Weights of a small masked image model: encoder arch vit, 42.7 epochs.
Rows from block 3 of the decoder, named by matrix and row number. Rows with one number belong to one attention dimension. Each number is 128 + 24 x the weight over its row's rms, rounded and kept within 0 to 255. All counts start at 0. Numbers have three digits each. After the name is the row's rms in percent of the matrix's.
# v: attention query, key and value (stacked) (decoder.3.attn.qkv.weight, 768x256, the v third), inputs 128-255
# proj: attention output (decoder.3.attn.proj.weight, 256x256, transposed), outputs 128-255
v.65 119:103126102098119128083096139102142148098137136135139161132134118134139114146100124108160121085140099093133146154145116154136140105091160146115124113158142113112144174111161135138141108145173117110129128135168142165159122136114159094099112110122157138108093133164102139119103120112141147108139142127089185134103155179128063101146163180086099109115145130158109146116123105131094064136126
v.66 115:112144134155125134125100139121116148142124133141098108100122124159118138157060122107097115102111174100108144097085115114104100110148124141185146115124162103170124130116125148141169150223147125112145134081160119076124138129133134100115101136098144188150149156076158108160115188114111122152165141151149105117121131118150151087127064147133131181096115171131107123113135060160141138142096
v.67 110:152139167113156108133108103142126122139091184071106111156107144147086122109151162122124107116120089130139124124116100142118119050121103136124120107124087117172177117125177116060192139113122133151112128132151116124092136121101109125144119119143111160119118176169061130166155112115143155157116079153133094127096091128125136108103104123130114079155153135149113110148126115096122103120115
v.68 108:125122139134154158132121086113175128084102145123134152158112081095110101138099104152142135130173169126132118180146094105088157125125127143143164081120125173191149105131132184112147154096149081137117123136130152131165127130117152124139118147133078134139109132153121136180096107095150152123071115111166126106114136102094126107121140110117113141118123133147147151099123148122098119108147
v.69 101:152117108107150167117154136091133076095135125180145151178131099119146131134078106187112169138169140128136122115163130126127150128107137106118107145142136096103132108148121118099108134170098138107171116094115169107141112085153113167092095131164148137105133079119089132098127136104146129142141150153185140117171156097136127109083097149102122103106140133122134129149138126078124107150175
v.70 108:133142141129076153119169149146079141097112123108102103130085131154192130112121092106134108151096096167100129111154152106148105144115092120138094101083103101111140099088164060125149142112108117098156129112122145159163118106113108104186125110116102134135172089108116121119157131092128164143110155194116159163163116141131162115130128134172085104132143129111159151099117141131104122136111
v.71 099:161118159120129084079135132088122110163122102116155120136145097094133080106155149111091112120106104119154093112131086154125133121114133117106137156122148126183124084163134117129180106165135153134117152121059113114118120120126145137165123109121085146123153110104153141137136082115140075131086157110134104138067123087121189098123137140140103153132117150127141108106169136133167135133111
v.72 110:123118095172137119109141091163096164113136126123145122122123095102148131120109112131108089123163124108117120144175138153164132154117116137111120117068135128091154155139110086138089142116072138130102095165146107141097152139129194090116152157141102102123132160101182105164109142105099158178155149157121132071136095142144116140134161161155145112098150096156114125142129081114151136130133
v.73 120:146134114122077108120127123127145110148118137161116136150110101127127145098124114149086152104136139138148146069084128151129145101129095098173129124138149124179106145142090155144157139127122140137138141097091071137119166157131126131132122161137152122152179150079138137165108109120114153101133158106130117156120061136088159131109117161092120125128136106100143155090145142153125150118166
v.74 120:098085107104120103121117144087111094152131130144158107162104131162110126110133162123176113108148180109119137145112070102093134121121154142146102108098126175161142127174172098118129110132118117110124151140152140167171133112163148135132147144111104147118086068123116134099139095120148101121141120154127134126142146145140115181140164151154118153168113112099090139156142122132145118082125
v.75 110:131155162090099122113131129109136169112115107091165115121097068119125132133164120151185129145137095147111117129161123127123141112068127141100102099087129165149148123158135123095104141124159138129122110163186109157098143131122133118074159151140134128125120134102143103111081143130162132101090144097171148119139120094120133124118113171104124138093174125101156119110083147147142100164147
v.76 107:192112101133132201153091113151109141124128153149130128128122145131126127169087164155118104109088172145113113141171113123136098128100064083087110088105151111109135129138130121112091115128113114122115098151168148095092095107130147148134129184117139106149128108127159116133118125121141147142098132143134145138086114126129143102160096144181089141126122130140146138062167130097158102102133
v.77 109:096117174128152108107144136118117108134154153134093091089152141120105114147164120132114144112101163121110114088070095139110142135077127158127135136152131153182128108138162116087147121147153166122102113102131162152113132132129087116151147144111130089113116147140111134089134124163101103143121140146094177160111086127140133141140198151123117090136099148147116114146101143119162098059158
v.78 108:178133117091146136160142140107159126102106119128120110119097127120104108127144148142122137110113124117130121115091164126128103128115149168149133128203096130113168172164078097130133099086154102141170113129098114129098133114156092127119102102139146103106131113164134133117099089141129166157087122119164129150109133100148134114147146110153144112152124162146108153078111186155126149126131
v.79 108:135159132128137134093101133127106157101124139073152113091111169130122122115123142138133124100106128137150122108133182112118158112194102169138118139086167163123141132156127090116171141120105123118070138152112079108147142136095126123110096160087106114128185137090122151103138079172143155120156118132149112133155089130217118109123159091135130089106123141145128093114136120098135107099099
v.80 103:126128154134105117081134149138155098141122127140133129077131099127138115139131115153139140157157117118130149140132195110157072096137139122115105096142122092108127121098114136152131120147146131106121120143150167105140160091120123132190090116127171134134144178113134105124096160167122126111113154149167147118131146104081128158082110110139111089164119147133113102088117125099115176099136
v.81 112:119110068129172121127128112159106115117109099136109142113128105148168126111109141140099122099109147113088146175132144117140126183127121148128104122131155133069117143156197127112132168123099143104129149110155158122153110090102087108147096147083173094138129145115126121137158106154129168155134175131077133119121125168148096082149149141150141130121151164154108139115135130159098115161097
v.82 108:143145143126120157142152120168131146136151134126063107145104147116121096164160116087177151105110113129114157098128132110173104100123075130135136106110103106065162111099143117109149124104144098125141104153141138148124130100120138113140124130138132144113136119159166131113101130143162119131118125140176116135134121150123127080162110126155118123118120106106155167107082081173151140119158
v.83 103:151114119150031165135126140120114167104089151095149125132136168192106164171156120094135076151107095156116114135145164159129090144114137162148119095112105126097135129113111179125114114121125118108160075129132154131152109119121104118143107124132096105112120153096103150096096115102106154112136102155126109151134097099137112113114158116101131127109144135121174110097111173141113167149101
v.84 115:145125169139147180150096126141143122160122111131152126168105083108174153120146179118106152137124126131150137137165099159155173162098102178084115150110082162124093133098113101117160120170119115174132135120099162138138148098102122145102136119097147133164126121162108107153109121092095127193119142144082102125102110172130129123117157151143125129117170122109110137123154138095103164130142
v.85 101:161147118125121164146122093119117148147120139130112125111097098145112100178105157138115100147116100085148141143174123113128123109146143102103126086176141161142154104139130112169084171111145107134100097110109115115104092128162185114146071138111138105127163134145185138177141121105140087112115104135080111134089128169141188069121142110118145156137150113128103125119111124127124106160111
v.86 101:138130101126120147131124105102132109129140122115135102139144128129125164148136104106123164112128125123120124120162106131108135090126110110127129127120105159191104091147133081107135155143112117108114149140111114090101118141108139136153141075110118092127114143137139153090138161147116159120112098185105140122100128135156124168095144117177162103118158149116120116133141146146116137125077
v.87 105:142117125145121086143112111180127129167122153125148151136136099129141160122149101100107148120101133144163117117136154165072129155128121097135182112096099109102145118176128116132128142125147137135153101153091118117138134070185113166169155172127140117119149110077121066101139145119163134110173147107146106139122130149124141193144113131082145138092184085119119140183109119099161147128110
v.88 118:123155156144133129109119113108113161129147142100138107085111146188137139130145109160109097176132078136152144146143107182164127102130176153150140131094152131179117150104081130127113108127070174125156094105121167152129103153142148083126139171101136133157152143165104144161072101101146123118150109097108117124110092140151143091103124119123116115111154142150159101132112139133090133126125
v.89 106:152138145147114148144106097158148121118088121107123115105117136154067098135138100131138141120113090123148120178172139074152148111158140100122110090122103131097144120185101166160160132099138130149127150107146155158172143107114100112129105106108131130103102135127154162146131121131161121080100144093170136112098172148129121114147135153086090096118149123116138133107159146146139140122155
proj.65 115:099085138140132113150168137117172118153117115123131165112119170151118128115128145122134125135110167124152104102109145166129141163106065135131124175160132117145107086129093099152129116126099135160138121101119131106113143104122121167122125175132098118138114149099089113130178125141141145114118139117163117102126143101140137169128099122136157125119092146120120101128145127155146197131156
proj.66 110:117152150115133111128108149121134167092152124110145119135143138086112098144158130134180138139134119080111102118138109114139139132147103130071098159132093112119116102100099101099099100102074147131148180128149151114116142111146126126133102119113110097136170122129093148103135116139164172135151113145105135145154104125088122178148131117148116131096103107117150155122115188134117125120130
proj.67 106:087183130135120116145138104113116124102182138166113072139110136118169119153129173146157156143090115127091130132105178140115165164140098128148157119140125133103067060098106137166077134181153152136177083118123114107136114172140110120135129129137133141156095110130135140168141107107125157117168125096138159099123149147157148129151141118114139180081104138057086154122137145176126147150145
proj.68 112:140118096126108114131143139182095125155139146139114107142125162131132142112180147124131086132092106133128119116103153142118157108123151164165094114172116149130084129119147077160145122181121156139105104153090097094092129118123116120145121162104146148132150127110152067184103103123127145116180109159119148115135133129176114170153133157122128130145113083114114143119179147134149138100109
proj.69 102:116134144107098089121093109105120096183104134125126138111098169137119097119103118114123069127111143125104132131121106157117161163116086115138128118134108135135104121116170114128130122124169160092088094150134089147109128150138091081153201155069148142109115140126133112120111109156089121120088139078138156119120115129097107147152144134138152182141148130154116137107101115127157145091113
proj.70 106:158097083108084090131094139138126147120132119119127128116145146152105159114177114141109084173150127081128153142153125148142093123148153116093148145155138135141086120109115130122080128128110126131106137096138130117123120164162104134118122153147153102098058124137140152114139105094158137114184093070139093119130133135157121112147134086117133109133128128161078118143150111145139130148174
proj.71 106:080120142153147156105156147159120133071174143123153139135151114138171148140096100127131153138176123143087099087120161088120119120114111139164129079117120135108154136134170107126148129081127104098164117095155149124144128146152137121130156104118107098138158090140129173124166126154104139140129118105091156137144141147160065160124111139090128109134136120104140130160130115144127105116115
proj.72 106:135139073109068152146084168139123122127113120162125122120140169115115131116166092102109155145144154159124155105109134123118135145161171119158156179150147145155124111113115168122124179121130121132142172080125143098141102121116142148106111123147128105127113122134133129109172098106112111081112111098102117155112178124119144128085102095116137088119151092177176131128103132117136151120091
proj.73 116:149092159138123128159158156137171095119088139149103134127113134120139165132119129132122101165088113152130112123121117120165133164101131140081109103140145106096102082117176111148133129097099096146066105144141118106174136095145120126120110104101112108122092063152130144115155163129131159109119091127137116119137175125165097136136162149152120163138133151105127146130104114104097120127114
proj.74 120:144137137132123111159129096132160146129170167101157164112131084140139135138119071158128092133123106157155119083145171178161110109122096106171153143166151098085153134137088135160142153139145147136108129131103122150124113110124138150119130096109124154154179174116148173147102128168076116132132153102131145090102106112116136141127103104119133155125202116155122113111094093151120160147099
proj.75 106:098090119137124119137111135116151126146125173114084129163121169169123136086116150124091110105123145134116146137111143120138138098144136130152125134206153114112132152171148142152108123125112126143149102083143128101145091095102140132145130132143150127124099139119156108123179143111136117130093114134128158120094123151122147096155135107151190122161122132137100172124159108108115137093143
proj.76 112:109153137141112091087157124102131092113086089106168185125123097090123133107178110098126139148151133097125132115141192121120122112140179139150161156146140134137124117096145135153136140162123129145109099159095104155197119133142142134134114119121138126128117129127131161141146094137120141124142131116091113119156110151087109192097105110104125108135097101118162107148123179120134181140147
proj.77 114:174156109090139145116118154130168143119166126135124172124127113129176120119105128114133113159160139134118130139146106099134108113157126157123107132164104100113119137128141159174162153103090117144153124126159124087160132074143154094134101092158126160116119141121137163120123168154132136136155136083171126122153120136153143093080071127128129157104148119108108158100132103121133131147096
proj.78 101:125108167086139133107119088157138129191115118113115154120147128143130107127126095122109108160157114149115139120149078089130177141094166102114103115095143110139089148145175198179152115123104167122100110116126127090132116153102158161133146131124132118179141087106098130125096143124113141109134122119117153164142118161101140151102120147118143165180119143115109119140143105130106103133159
proj.79 102:136103102133159104181121122118131123137099110150122130136141117175131104131132082148141131147139114121080147127126110157148139125115119127140085115154109138132175124106113150127108100131163119148167144165138131142143119162143154112139132120139140145109141105154105123146098155079112108162122122119081089135110154135089158145109132146146083119105127118091146145155162120155143160157154
proj.80 101:146169132093112128099099152141089128119076122129105122148122149151158143167127118136143118118098155154117069117108092080135129129107122180132122147127109118147130144106145157105109113127074166139132107112100075134129089139183137121091168146157148127140125089099159174130127125126156123108094130110134097118140075132134129121115112132130140143155112139083120132138137128117137072176186
proj.81 115:128143141153139151135137165136158114086126101131134083136150157109107110116095114093135162163124135068165130109130140162124138076116142153110114126147121136144155146120082123153128103103152085141097128115116104144137136148166129113122122157152118154144135136153110128107108138125144114088131091097144078114150143129111170180104088106108070163146120123084143125137159115084162145107106
proj.82 105:110116094137127093095143146104112108182109107126119130132097131135144132116152123149079117122104128142158141145176141158093150134145149129111101160130166069148081168131156150139127131119148142150141143090091114110152150190140162167112152109160147085177087133093083149168144175094115140142116140145126141130127133123169105136119095120106130106173137116150119108143157157127089125103124
proj.83 105:165118113146172116139103078133124122154118108119105181145125080130136101119153135155132147123152210116113119125115127124113135104103151110122185156149122122143144123095158114116117106142161105148151179116130129108133181163160152134117122139135150095156187125149105144122091133142129105144153145148113128110125149167079154150162124140127138110114116123153130119126167118089137141128128
proj.84 108:115101179131070108136182096126096127116148141082120104119099166120115094115119083139156094156151112131119154141120157121104097143138177122156145122163140159126148101127118130168111143118166133115084148128163082098091154144133121121136135176140134155089161119149125112127125128145117134126094080097153137129152138123125165118134126099108141113086126113144113142147110149164150078132104
proj.85 104:096165128110091102087124199172129115088126135122116076134177141133134140123172083130098090124128136126124123102107162096091112142089131145153145122117094125124103144149110143088138150137152143158141142166120130145157140153117122118122149129122111130127135123122088120150159122140128111127108100112135153142099112122153111172101081130095142080130131123146158131143163174139109146116149
proj.86 102:161096119124147098159129149143106144119123121129156111120127056115146101151115122136139059144139141139121131141109135126136155117125102137150088158182137155134106122139151146140131162087163095136108110117143129175139114096143138117111097154111181117134107101156119151150114146138134118119130114117111108123129081167125166133184113094092126146126126130109086141125143117162116078103151
proj.87 103:113076088105138126132122156112122125128149125144132122159137124142100134145126149112141099091105135106090139142130121086177138103151152128170113149095148161142130140131145135128138122132086131075152143101134113100070115126170143141135110101101119114128144124134122132153136171149139132127100143122073120122077131125153126082169156152154165093142131124144159144085130146150143124166086
proj.88 112:127133107119134155187156131119132110116107139152128145142131092082145121145151130113174124081152130110110132135132107133087147149112132087127116129136097108118116088149122150103065191128136134135122114157165088109147136149128127130122126089160072146143116066157158117128102139106119118161110145152110119121100201100119142133127166104132138095117124110152092118089113107128125124122165
proj.89 113:149122111093129128099179153164154137149136071156124166128120123126137128104116157095135098113141116139116113138121115145092104149108110148143122100154165123123152127142126139106157128118141147154136064164064097116108175137150153156109153163131134132128120146082112098157138106110119118180149137161129140099144128118124115163138121156158108152161118120134152126143131102096107086113096